config = dict(
    targets=['word', 'voice', 'intonation'],
    num_classes=[50, 4, 4],
    bias='none',
    num_experts=4,
    warmup_steps=190,
)
Rows from block 13 of a small sound classifier, named by matrix and row number. Rows with one number within an expert belong to one neuron, the router's apart. Each number is 128 + 32 x the weight over its row's rms, rounded and kept within 0 to 255. All counts start at 0. Numbers have three digits each. After the name is the row's rms in percent of the matrix's.
Before each expert's rows are labels from the 100 clips, of 14976, where the router gives the expert most weight on average: "top examples" is what is common among them. Only what is clearly more common there than usual is listed. The data: single English command words and digits, spoken by a formant synthesiser in many voices.
# router: slot weights (model.blocks.13.mlp.router.weight, 4x192, trained with AdamW), inputs 0-191
# gate: expert gate (model.blocks.13.mlp.gate, 4x96x192), inputs 0-191
# up: expert up (model.blocks.13.mlp.up, 4x96x192), inputs 0-191
# down: expert down (model.blocks.13.mlp.down, 4x192x96, transposed), outputs 0-191

# expert 1
top examples: reverberation; voice: high voice; /m/; /u/
router.1 110:168212166125113102155118090156127197145137175151112152121125169124083120116125128129133095148139167194151131099144105122118132126123122148190058170074129110127169108176150171080126206116121118115118165138110105173115133169133144163103100203063145144094078126131099091172177164102169147132221143158080131112099105180081148062111167118124174150150137110118095126094120156111133114074126133145125100102189188141102096142106144157124099118070139152119132154095114158095095162089108115104108086168120091111126163213114127062108125124113159182070116132118152107073181138124110143142
gate.2 100:159148111149169179162064124145157083132115075142131079093091120139105181092124119120105139151158172093120146136194107113070201106139144132153141114144167145152113117074062136128067129139144148104099075113120113201119161167172216194124106129157168081130130131181125166140151160178115118125113090137097111154155120144125128123090146098123104105147127119045142160077128162115098092118110159172184081167098160101133123152125137081140112155151093114189156117146113140151136113165141178144117084173114119082143132196169114137093109043176128121095146092131091138139087107120081058089
up.2 095:144126160167056136173151137148137120158114147080157155176093059148062139156156150100170119113147117140138128136119100090116134142142078101097129182089128155105119077168135108102028143108078097108135125143056194076113153174116109108116169120137134110167151057131118135143131151121113113110182116109087120169141085130078093103109153175126106074133153194176148167148153092090145123131104135110145119130154081137148109225095119176126140099136094157144095128164131100111142095105118160185147209102129213109140139219109132081064125097102112148111153096127134110130158113158137130140
down.2 093:129132081072100145128079104155129063024128122145117130112157179154126104135121088055114139122090126124158122123090123146127103127141126133159135135101111075124099106104154062180134133136135204071134162109139111143160105123240139151092137123171146086143095175137122119103114168090195116092063107138125077129148142082127094152125175064136096117168135168107142226084081082113161112137168165088122125130122133142118132194145142152176130136195114126081134084093097103125133082117127114146152100146113117133138116113134176120129171124124166141090111117133085110160053164120139059100
gate.3 089:116160133135066114129065126148171105112077160125113118145122153108172137115105189191119089185118126170164105147099137097146089132127204132123176077147127156108118156106132106132045083110089130125161174175141157088154088085174131135100114097154173136207172136099200161107138167139159145084099102119151120126111157160092149115125100127135108136075135148122199123110129121120157113110172108133159160070113086152110114129099181132111106151109076100129113149172092122178172100093124126173162202048140085152132083150113146142141123084103152127104046136086098120113083197103134114166
up.3 089:165144162150156144112155133135097158153176132107088147128085099156148143124082104142112164131134128167120077147163140157096162129126065110117067178054107121136184117109096191092143117125199138138102139111106140145094147147077159075210185173083129158125089034129056130122137127115096122109155099061121109134184140196100160105088115159165093127185129076091123146191172137140091108171130076172088133138122121087108163127138107134132156094161177113122112109110104082174099069226149144114123124147097089161107130117121128114097138101147126138116122143163152115130181106166130133086
down.3 095:106130114123084109148079043135145071103136098129153124152114160132120133095191154128119111125126107140129119147110145127094196130119132122089080126148112070152157092105159117133081140086158110116105079141142122129179139142196123102145109097138126121140161160163153120097115144133120136065158163117063176117107074069113154130188106086153158123093113154159138184170156086125178123169072127177102083118128094149173137165159170128104175156068152121203133152109117127181148125135121152168091125158054135108174086141018129131110164124179135129186096092123162087126166178150059124119
gate.4 101:094105086155148196063149153101134193142166096121101152118070040134131028130099142145137171105086140146110092145187140189142120166147129144132127130126109137127105054141093151079112169164127119121140088057133156070132136117131151149115060131095091062173148142131054158136118192129136121160084113087141128099127125137155135137101075110174112161127135111120129157143139097129114151113137143079118099177109162153136131074102099101161132126187138165150161141159198078166162126165140146111126159084144162158167138066166133151090129089108140147182198120090118103091105156131125105095
up.4 098:124165159150148133207112135133117048136098110144128155172159165138089161142107125132088120110127184156154134131107087089076064103098096136082112103195104062087157161104129160136170117083162128170074117172129089139169145120112114134129160088159100168156105152121146140091136085115102156081217126176113107154113142103112160152162104157088169142146093180085124106108113136111202162149064170161080133125095092109140132188125126168162095149111071135121117117172080199114103125126136140153110111145159112057120090135157106153136070079140167127127097170181164115146175108124109074140
down.4 099:167107166186124160114118149150110105142101172155157082119147126026169098155127079167119190123083114105154132184077165126137083108110125147132111108119189122138115165145122096063118104159101116116117129034127147121106131108141138110128148111082071134128085176125117128183115132149170137132117149154154175132146185106122135177083146058123151057138107092038129087111173114117159089168129170179154116140099123168096116142141135090155152138092146114166129109118104159149139169131136155134091160088134135073125179225115051117103120124083118136116146191118095096166170113099128099152
gate.5 110:144131217179103120175155125116028146155127128146173092137145101122101111165122109072161139136111069165145145136181123152144062166129137090131127128144135111136123098143119137135160125113214119103116131193077155212102114094139115092150115121085199222165141140097102161096152183147173095135109108131144112117140157119157088049152153154119131146100129105160132119132121055147119100126102116075081086095092137161105090102127134138108117178117090128097148114152126085129142061178135138149126176195093132137118051102092154164143152054118115141125100142100119110118143099119174141135
up.5 106:157137078111122110083141139113180009140140076089055205115129099138129127121158139173126107156127164096151118134091162139118174119137092126099119163142149149128150093111178151133078107160102149137112138068161107057131059154163125152134177124146048085095096122161146112162042145105061102076088144104104117151135106127124177175142113164144121112131159106093149139136154174137136163139172147130175178162147119076166154161117108069131144090133143112160116145143124122115147179084126114143112074080151164127126207132185110108120134199137153086133106105158163123135145119115106068127
down.5 101:140106110122134151131106072129098255087155143144142134131171195055148152097190171097129095131136140236118140181210199167140139135069116132137130107143124127127123129161158127105141136125149023182135123116163126137122133125160134161144136116046073116124147154118114128139122147128189150123206154133098203122170108211121142152101141077128087173080139153172120160119130138130147142166142117129136123124117119079148121117135131090104118158168135172132134130137159128185133133129124136116100120119154135078102144053101109129156121126139089176156140071130107125114086111148126150139
gate.6 098:121110127118107132131097122200113144185126124139162169160127113115140168096130138140125172114124172141088114122132101095145123103093144159122115136067222125193155205146183137138101134090088135093117152110146056093114120136075115122153118132111134088132152117120163157139134136097121150141142122076088170175140139088110156160177142183128127180119160140026052137100093166113121068125086170168093203104085145075171146138168093092166097125151075083152146144136107136161136119175175147160142081084143114092080095096099124091179105167089134107143114171117118111198091139132117101101
up.6 106:123105183069108162121139146171106134150139101081123091130117165147158091151146148123174100121090099153155169128159141104028186112148106132168073110111133183115082123153095056174158099075217147149106167082127113109149085122194092115125152174116184122131152147118085122173089161139141159147079164094152187134115118139172136098135138076115136126151113107121130065116120152145140165065109121095103163160064193132085145130127136100110117124051122121156102146090107159120202131108133081173191135073123093168136151132179144175121145114146128098087091111143089097146154151122128131126
down.6 101:105094151137147138124151132132140158067192095117099124169208158177122124143147150104172177100079194132166117118088221152089130176135145111171123135077092140115131124150128183149100098193116144084068155144152133118141169123160068115092124128099091090102170137138124118224155110100157110126132145118148093070088120101119112145146116158150078126075066116149153137104116110117103064144089124143194166105149067096106123110135169151108138145189119103158121115099124132155169100163147133127088086101138103114137157090039166140094081128087124152089110149082129126125152142091166095070

# expert 3
top examples: intonation: falling; quiet level
router.3 094:173104187104078121148186145137144091099126141126187093084180109153097113117169120187127122119153117122141147175186099116133150075061109108152110115094091159134092112162082144092204126151110125139139110090100108155090140141098119134132117130129194143052129176159110149088109109133146078147180084173157088099079144057101119188134138104078147112128107090146097158118191135098095154099178120068130156136131131155068121109086126172104136151141210142162101149128109071122120120090093133133111187105143120164112158150160122121130105086124222080107126106185140164168151158169114115128
gate.2 092:099119093152143157157086060145109110115098109141142127170082111111129177152099182135136116124082138111077170105106126104143127108098159164067131154145063182144147115150130130113119140086114167132141082165112126129203129133171069203187131177047115129143086070145167081119148162193109106168123137142120218134137127155097083101095133106099054123107132147123154146172160098135174120093176133161157101130170151134110125170085123095147106151161114131113133157071075172134102100198150147132130121136184114121143164157107114106064164170086155122107113136092139197154077102104140110092
up.2 100:093115115067148106150122164119133116128147122137053141121115117159172117134167107182140123124171096106131053129138153160083166104151148091145132105167162038080108124109060135190143088109131180124131140141147113111105131049131191102070098122120152170095121174135083119131129081137170125118082135155107133128127138099099157161124164121122130166136093125178095058123135104095156109115029175111141133116097120129127117118195176186124205152132096127130148090138100131185124176155128111105135046154144127109101139117167163142146105072118141149237161099118136137088142116165128137164
down.2 088:144150084130089119111196078114127137132119084138176148107109066159163145127148122169117180177105166142157143195033168180167119114107110156171124168143152140157147221098122157125159118151101101182134149087160133119131112109128108163155111079105092152132064144160125134058145148141102164155133136108104095107178154170136134192080153136139102135072119131118141105104148091134131138065174095122113116162103143135142113124132096142164156111071128230111086110112134120150090169119148118102084190122199123121159128155157139127137087101140160149132119078064098127154145164169138045120
gate.3 097:145063149147091106050113129097148132133083191067102140169083155108105146154126143130131113130117118129206171114160147122174241124116125095109126160141114156146152105133169103132118107129111110146095192174159077097174101151120201103144124121186181106124063173153131138167094137096120108197124154066163125121201097079087112114086107107151130155132165116139091163091189114096119096128175139113105180096077102144146165160141106146120108050116141173138161110112103124126166105106151093142163140091086121111142060123115132113157089157103080088101137146134162120132148104145104096165
up.3 100:100103160104076115017158159121135139098105175097148108148067058145136159116140167126166120138122118133186141145161134157139174108125094046107103123099154141128124081139205066116168146160158128153160180128119108150145153153087176084106132168145106097109111237130132133208079149128121160170128136093172174150143110066072112106094108124101140141142162089130138143082143113119163071131123126128106165137083142163129137187137073122106082069131149185150119097152118138138151142125105095173164085055136136092132075079138109102178109147145100110104098101118120136118145136147117142132
down.3 097:116099071107082086122090110116155158096095086169104151121115125095111132162139130168154103117135171007135116133107180136117138108132131133109152125099157149136158147154156067092117124066160148117096148093127139117131189169201143143110151107128048117120170118150194128102110149126074125115163140106066184137033114094125087047118120152143155165108125153116146102104076115111100131174179116148108080108132107127200158090131133112137143142116120102122111107120114110130120117140147143088115068146083097089089132122148073127081112107082146151118133198121132134163141126116145001137
gate.4 100:127143132136210119156137153157130066112121119110102097137116092105159143078097158105112118124179132166095122100146132143176156182144160115172159114233123183195130150114160150086133089057145143134149099137069172161098176096088124106213075096098149136167131140116140092118123158161119124076131183078109082116164126143113155131144114112204146142134125097140114146140105103167146110057139187092112137132111088154112119128137124144149097173180120086134110094087157129118108128069081139177099171122154116108115120116093128184114160168133115095160129113054099089153090118147178047104
up.4 102:120137138089120157156130113164131122177131170164103119142096224124045099178164140131151135174137130104174152116068109137160158076165224130116137101144101142141124088094166123189098164135119107177123124134110157128107101083058111144100097124154117163156117118132210111164152199137093098197155160108133085118114145059099134124146103147111189105117116115122136119131091143090076111089085100132049164152073144125133060161086132079118117091155145132156162159093146158074085101126145139105154099132130124154163153163129106111159065154114100127141137153117098194107189151109143139117
down.4 093:162156125121141119127145120121096116095172085118145113072045184056153148096104119182149063139129189086142099132108095073160157164152107144108080098161159122113119180121132153150091118144132132109073124141132165126190091135141145096057148084174157109103174122136114126129126111145095072139157102126166131137131146159119122196120116139153209117123074117184127103095132067108157061087113094098083144145162131111140128131068137103144101117095081219077098112127126092124156157163135126141088115137084133164173094163150205141205154146153145146140104147151127164175144091130095094118
gate.5 100:152140133099123097167083149190110162114096173107158150119148136087084171110113164153133130155154085157090141103156152133137151128109157138140078171131144144170119100117103116112137155152161113119139103145161065111154100165108103109143115143086022124070100131120151134118104128111106077128150083161103132157173154173087109061120140139135158176117122055158142063149122106164109107145164149133074106188150180099116139082141154113166073110073178134142105144084084157071100151168089120114107093125149151203108138191130165141136140106165099116178201087144081202168065119136120159099
up.5 100:118194163117087082136177152171165186154084111106136167124124123099097101111165130133103162104165121133084159164144094141109114095135191119101170126143134168168111135099160105031064100102175087185125096096166130128139101164133144115135097135093166138121100153125143119157151135145051081111136114165106115131168122111174124150082143124105124092107120065175148107136128158135052091123132085161093096118124144129088130191133134118127072077052124112145105151072134134121135135138072107171146186160139115185174095132175129173147178138177126156167177094166176145152075112125079071120
down.5 096:103076090133129121132124077114140035100150128072106164123130079152121120146124130129114069137112106123161161103107088164105143130114156107105109119097160143136112127090099168120131160092125140089148125113134117128055083078185172186134091172182146060170140139125156135094161143097193149093082140181151110187121111164127094170130143145145123115195116147071089113129120110105181067134100130178160107133129109118140169159118141101165182102074071095140121133175083094058111149129134124121100155086134129089185198090126053147129095125063044134110116119132119153112171114125121107165
gate.6 116:045082126163050157054104181130121183113143091166188112157145129154132068095120160159146107117174128125120140149141115111190177166107118173131120097088124116118110141106107143140159140156097066065113110058123090153123173150130147149137178144121098126113147117130041106155087035142132092169135139120122164116147112152096068193111097168122142187121154138112079146112160129139140151110151085169173153116134176159110130191156095098093101105117205169115117142107116115152154194087140097135098095137132185097109091066155125108151181137106135084133144156138131123119132153118089126122
up.6 108:149146129099192144220140082132088099144080161149096145085114097119149158160067100107076150136119086141153130130118149146097141097164127173097116150184080168118124092163103147149129127104127190126135133192126152145127111158154099131127086122150143126108128135127187100123110170114127176122136128116130133135139174113113164067063132076139137108108116046175146038150091114145133109141156081126112164144154111108160091098157123186194091103117039105167143131155152147136081104130131146160150154125152052163100147147113069175082080079151174177138179102133091117181115097129184144124
down.6 111:133155093128102107142150054128105088126149124132131112134212152059129099063138207112131160122127131137163119121122059136086113112206106113168055122198102130123143108158151160114108095087092167160153135131142113127105126143136115159066125143203141089124110156144109126101137130120136107113084125135137186066145108030130119155135147082102083118057082120033108121128103140113124163088141144110172135136138136100094126111146148120145156120120152134086137092106106141079100108142124127094088174159153132135174163102170172135109129126109085184057147144111063093125117087165142061085

# expert 0
top examples: voice: deep voice; reverberation; intonation: rising; rumble
router.0 097:175141111088048146117082084145129143108123169146081079116163140162122151100130156138114080085175114135116141131129119127167099161113119117088121130077124179170162152172097244129162141100090164128108146119067127142136087144095112191130098176136108144092089107163117129090118192102117134136134133172101161104084075154083219136145161078162149157131083095121103088123156160100115116062100063109172173123181132099114142129112130194111125139173087163120143090135118166118110088109122120129101093158133073118122105142171160075114102157177158168097131092053127095112117122153167118119
gate.2 104:127159113090084109151066109127059067174132145032122122170140080131057138100155132156080125094159123110189160145141170082087088119117133184128106094123123162116115105134132117130165118102176110112143117170088160155159154097123062115099161116164112063126133181146153131151147094117105149180093111152161122139143141061105076151144166134113126125131105120122089124088162094115118153088148136151150196126157180098104154189142094093205170145158134144146135129153147120138127114125199133129184141111093081180165094043203178145148112131122169093105104139152101140129150155136097083108
up.2 107:147133162101098087145143128086064092148163149077109108175173099126085146117173118118099141102133143134132170167078132100103057134119092134102118084154109166101144127100148110120164100145106102131195148128117153135077184112148080126119081108187101108114115180126163115170130128099144179164118107172143135128109162051096108226098146121099135095119100159117117077076183096128116143135158173188129145157125195091155131140171085117171141141113107155135151087160139129160102131121193137113129124095101089159154089048238173167110128081084153098098112136147108154103153142123086160131
down.2 098:127129153136141132129167150134137143129172083072102152134115151104129126151124105121176093104112163150163111019106129123130059127152136120108085135137163107132118110106115190087100145128132200174122106175107134157099132144078077107121117128062087149158174110127138131150156121142098130127143150109130089050085215113118129040115121118113247146101176125132136123143104089103156138102089124094203130105128121140120147165125108091111111143082118081143123131099094116081131097131113128157133033134141127153101192134037117132137144122177140092170131127112155191130189119121118167083
gate.3 086:128212121096100050111170133155091152108147096120165065150078107108055173114131172156099113174143142094124138109163109129108100125114123123112161155112087184143141164141179070139112107163117113123181129094121124148141140144131071177185101081094112138082140109077169096076133165137146103177141082109146125124121180121152102113174124082112074138153090085158135101115163119115100129092165152099150106169201145124160130113179152082130110082145137110139153154122224104135138095096163161169157147133144128064129158085130083181130105138199186112128112059112145167099102096113113121094
up.3 095:151153172076131075140144139155121064105122167106136087146079169085129171123118125120134158186097116116128154058127160107113084112150132095156120144102133123140145140143166077122112190097153125156147180095128095161151100071116081139176088142084136151097167136066178094167100164137095137126156172094138174074158140128170143129159108122157113106128074164157145161141145157076137146081147144031166083185101110114164158171119168121103123136202093132119152192093212082117093127159121123118130055141100092073133129133140130163104176107148185123117102065121111136139122125112126141068
down.3 100:078119164093170108123113222093116205099057146110167148133105099128160104110124063106130152115121069138098158061135165159084157157069131118094127137160094170173109142128126106128135149211116108117105136134161143143119156145167130060108128152183185149136064117110086120156144116114215075100124103147156120119166099148129086152117133135133087118129113142125152128109107112156111091165125153125202110116136138151127126089131116189147083120233155125147147115166141176105117098106155119120131163105204162151162080155076142125106104126162145121094115083118121113092041092140103145124
gate.4 110:082158182124148121156057155127101182112107149139105144151112136156115098165090133129162173132120072121170118113111146122079026164141177148089142130140128140112095093156065137121164146136148154094152116077173121164107111167134144150110127145072122163093176083152141135130124122131177079151073096170131106146124132164158124105128089121145096176137117127074089100164172095109151086146130163133057141115105135116081158171109159128137106120081164148136167214085093167100118184165142139146072146118157094164178144070073116125090170076156140157169118100150081116207148097107070121159
up.4 107:134108137103121107089197124138138078154117103156140123095148076104103131150133093079087144106125147134115106100146131143115162097161078135195119138192132147099152140120180105121128096116112082151144148163096193088170084063130118085128138119169103095165134128132116149208055074107127158094167142092134081130114174086098127117140131161125171074118131144192172157116104170116100194174079098161156109137104099133162124135120092129138136144152109134130098110170215078114123036113102121134164176102085141130107103183070164102115109187121173115079147178116185146092135160119180105114
down.4 105:137133138152104225113131127137114128147127091108104132108036115123122159164157172118104159098110156010167126052134110124142135081175138123133129112124107136131112203148126134079186113146137124063091109140129133120116122138072159122142114115168119081132206140137151124102048102127170103116046108133125099082159155158126133130102120173126174149212086127083181112129130119134108173096097112055092129154119184171106133200093126152111149104188153143093149132167130094120121147106130091122128083140090139151143221158109105129113139114102163097153126099117138156137138139135124156086
gate.5 108:108148113170111082133098155161153078127115150190107162148076118114176094135102119115115148134090121178183218061122179128083081144077082090130155106099151113155148086160103137195158115128165130083138138097124160169151149119157109156118106112113064150059127157135122104096168127149122083078169171140148159101153117122160175146078146106143148188124124105117109079124127152137124105134150209107125145092125098125115066141146120161129074107127167093121120177052108168163100084158160110176124137118140123127107129106061184111137122080160101132184201133163108143053090120126150134164
up.5 106:166170121146162129128092150159121146121121139114171214130045099120146123104154180138156083153156093116153166076116111116097097151131128106133101142122130135105126102105085170128172102150159166129139130122156158151113155112158089102134185131131102179070144097079181131106187106173082096097200152113103185140142130129078041127121120110160155138144167083152131096070085105140143140156138200052134082131146073109077134114141121098111074127119155063135171172093121119177126153179135115134121113138137142099102101094087148152096124082089085145206166140177156139125126099139071066132
down.5 105:116120141146136119142192133128113134127070143117126126109138163157144170112080126095056072140125085171082165125117119126143105150093122126085134145147114149127149127109135122146122110169154155061106128118108138095158145076182129120149139143035107099113133117162104113135058115098125122132173136131125163121171142151133088155122152102129053106144149115097092136098158105123104083106120094106109092124111112080119141163145149120109125111122159141204100122099078181052141140146108037165117140102088129134184127106190137122081173134216147122025133255143091155079089134124133102121
gate.6 103:075123097144074126148157151164127115121134160115116165152159120123105128136135111130144101139123146147108164039144060109078196131160118170124057150116102176146126110118112081141135118115107184131150093170175085128158133092100098105152081104104133111081178105123152115205113106113114096154087112195074141155126125173140124118135100189116149135117165084132099121121156095110068132115095133202124104138196137142130104089134165159141143078203104126106129092136178106122113124165141186092100153158152137090091191112138162111111149159064083123130139122208112060192117177169099142084
up.6 103:114151105096113099129102137162152168140175111160112127153179139065095119104148190114089140146145140142138113172149100196094182125137140130167107127111091126119195119151070154099117142200070091161091117125118155122155146127059148137122055139121101113111136111139092178053132033073186133103110110132161091153096107143105133140168114071153116127182145137100135135162121129165162158135148094161126104062159107108166146102122127104090074094227143130146151110134172141150150091138104102121178129180111156054100140176087169072156152121111108125138160114110107101075146182106121108106
down.6 102:117063046094120118120101095102129090151179150149116154113135059237078167108073150162115185117105154124144115096121104139129111117146103132166132138172110113101150128131105091153168139114130063131161113110120141114039159129116135166110124091089163097156096072112133135079117134116098140110100174129109140184105141172131134175098179181137102143165113111146099151130232173122191145117098085183173163157122175117125128095118132089065057116113103197133166118137136151122135121082135148168148146123153118130113161094115155122172128127173160103167116054131097090089107156120112139155

# expert 2
top examples: voice: child-like voice; intonation: flat; /oʊ/
router.2 099:169091153124094096183138108164114145095112158115138109114132091136168116129157129076159108109112164170105083134156153121238149140121129130151136128045131139099125185094082090147161181113122124110074133137164132106129142150100084149129131124130164135142129100139126080118168143126137121138150169134172143117114151140070117116111084103080149146115079093092054218139141203102159138120166127159186113092141156122108154115107112111157127066196091190154139127070118090131065142116071115106138127119094119089114178169152085102108090146173100092113111086078082113135144193146048169118
gate.2 104:097130168156094152138117147155159104193156106092146118108106131186139080129143172149121100109140123168109117106167129110114166185111123155110087101157110139151075138172176160152124152135109155124084129163112155130167081143152173095155140123130152106118141220184131147144113089166152033144205100124070152165138171127064160065137145071128058098133108145122140089179124125150123125112166142123131139162105036051153070084147170129094117099113147069127138124148126084114133064134129099160133174133118141162085160177157108120108118139133086088105128118141096101104069081173101133158
up.2 098:109120151175096177071103117163155121123164128127161100120110174156103082144127198094148130127115117121106127120138087085147111150126084191098160098160100139203149162181142155118143129073103062134136132168150159104151111152132133110146119110132169122153112167162190170145156121138052049144169094138145147165148140098077147131180086140161111151163141192135111150151172102095077176129104149114134174115073038084109106048128175105165099065111114124089146161119122092127145139122111133123124185101172113145096186142108133099099122126154094067138127172154091080063095106161130120131
down.2 098:110151078130061125122147113128158192105161105129178124153120165164135112144144057089176173121151120085145103113094157116157132116082114132124134145104100124130105160122129132084131139108139122135147122104150116151102198075115177162137121155168107132135110116111132125212128111099057167108081132147119146175147164116126137138126147108143140097073052089150116181152169125142153105100146113124217084092136148167190114122124120116136090122141093124119094128190069160141124149111132195147159199160182179134167200129150183126098116127184142067164115137112118162195156165127154065204
gate.3 092:142153159130101085104099159103165151109174156095116113141094085139167100093135160124101131144127203105141126054122092121082192155091128153105151113063124112179139119055079108179114101133148180125136237100110113105108115107160110205161085106153102181133149186138102059116077166137166131136160152171165087124116150140105126124181117141101129185082127139103153111148085062134139116197138100130094117090139089143173149090175110120160076146112082137141092137169113152094143193138134087082100098125131108140112130104128135113123160072099167135122126122093155150154166130111173097187
up.3 098:121085158146183142137154163093119148121102121135113092131179172132159108098101134122098157068111081144113148144045125139162096153167120062108152093175150115161098128083142183120110163156123114100146048081151031149170203141137109126123176168103141092125091115150142108095167132140142133142060129033112134095122140090154172108170113086131157164154123109162124138174176123191131094100172169104131101139168151156161152110148133125081160083146107139096172085174107123205147142131111096129087119117129093128134122143166168104161162155102057178124092119123099153089107092125083148113
down.3 098:135171067150108085135164130126124149133115102161099151080117148134112131204112147078113096137135196090127184116084136159092205112213117107161142151109093131116157107112157202057124098081123167078156118157118136107127079163145141128154147134149068134126175134121166124166082146096130102167157132164125140146096111122126148144139138113093104244108142083161093062103113112120136154150149099127112154129132176127138151127172175109111127101074148155118147136166134112137128097081152123137114170206114078148121111138066119117160128124208152157056118114126108044153132149128179165150
gate.4 099:153098136052131103105107110125156131158128157123156106116112119101045100167164147146119155059100065123144167111083106147137113157114084120142125138122184187128139152154082133135126121119116168090134134101129096097123156144127127110066163177147163143134121186131099142153141172161165137144129143165131093108099144158104178139055128151097065155158095178138151117118129096118134105112136075178071152104084113112158100214184089209136037095136113183095141100124142116118080120103132159105151136101134151143131160117156112130146147200170221150142138105103146077199065135110100120113
up.4 097:166112148255112112081100104143165100125093157155148138104122146196119176144105170114156136125086125171119150091099086164144138178133068124167163128080171126132131182116107151088090113180079131104100151105128087136158103142113076153127102105118161114136091163098126126177116141188099118117139063119174149175103113142076162092115085166101097102113056201109144125143117123167099132153174118127150171151136103061100106174104092097128144128138121070150127129120154128133063110132112124141151103139158143121171158111094128156081141138144138043164159119078199112137091185112143139143
down.4 085:116130119154159130127064187115102122147102134137158138144116106123095152054094113112106122152130125100092154138114143119152150122075130146148140145079077079152101098125121100131166118155170125126059069114122149159132099147074127112168139145103095216097069158142101133120152136068118142165085130116134136132149079134130098086134119130118216171126136132184111068116121075108134143114150167155210142113110117146094136139076159167169188093181194128146129117161073074104128162125150157135086110073182132204137078118105094140076137151081147159143093101151070075105152126141159110054
gate.5 098:177143159067164130150196177076166085112082085126057088161094145161086150087122147155135116103113132097144139126155086152131176104160125175064057147069113138122121129130157128173099092129108112155126085086110083132145098197125197149064167163144113158116134047151156137118122128163087129163088080069125155144149137076160116102127146089114109157114077114140127145177103114180136142128145121102121136138135102146167147105115114190153078167129151153132131070120149126119107076136134166119172096074201117115195102106158103151157173109143141088106173087104085123131127125131197108114
up.5 107:141109184106157103172168157058127126113080095136112113169132116149132113135151139130129119150098140139094078134169135131103148115153160159075084149123113164110114125137178141124109130063118207181105010114123136117155070159065144129068160151129086185127159059142112129145125173077091166147073108097121167153124145137116135135167093119116088121114120163116126143204108158108072195131159129125119118113099071125172165120105115100153110158174139149106104067093168125123149115125118162090123143076208066118137095141183126173141117156203147076132151157100113165138122155093124103134
down.5 109:193110103093101114119146168133145167129188135192147108139138128117102109092120117176093137115145149002148104128187095194113189105141098149151162157113161101124125165123129144128130120098135097224109104071054125155176117143079173182083132114126193131143147099124108125176123117118167090174171122118151111148130134171125146114102084141132115150139123110158170169153117126109125129046104137141221092142117146117101145140096133066175122109068147141172112135111106100171101104148143132132094145174134111113099140109166109135154108135143057102154125220121122086120120191127129103112
gate.6 098:129128157135130094153127135069168070151104099168140151104205223105138146074148081146145123110064091143115111128147122119180154107159099175077119110112167165130148172093128076067144122140200140154165076138159164148108166187110117129143124098123113111120127076108094136107040167132201138126080173115105093102132146142172154035143120102162117100169071126138162110185201094130108153118152113094120106154124117142126144175149120178094156171119102114112170125144104107112135126136099146100145099169120119080085094138128136154099089072133127091101112188110155114084160162130158095090
up.6 105:112132102138137089103146159168162095146102133107135046125096042111163140099096192088103145141187144112124106158117123124037131135062105136183177100172134122085121142147122184154134095133052121071087175061181075139151124121155137098102111169129123131155174162164135131157123139127094184133133135153096096132119156105070121176146134155153092128130119145133140112099102079149139168136146109160090118163083102157105116093084108061119092153153180093125115191099148142122132109123124132169117140111136103153101107113122131171185222135109204153156191121175102144126080094102142145115
down.6 102:123117139140146109098133117131123115097123148110144128139141167158142163143126054070075115126082131098054150122110027116120066158045133150156083120157174159112174162151103091090117130067124147095134131097017117155144110167141145111119130085143144092120197119141134130164103105126155142176104146160085140082156147222129138161123134030124145172176145151185102126116125169113171124088126113106129097126102121170139121111156131156127127141050138114128102152059062134152142118102139107158115145136168170135130049096126119132121135099165182119144127163135145063113108155128157133115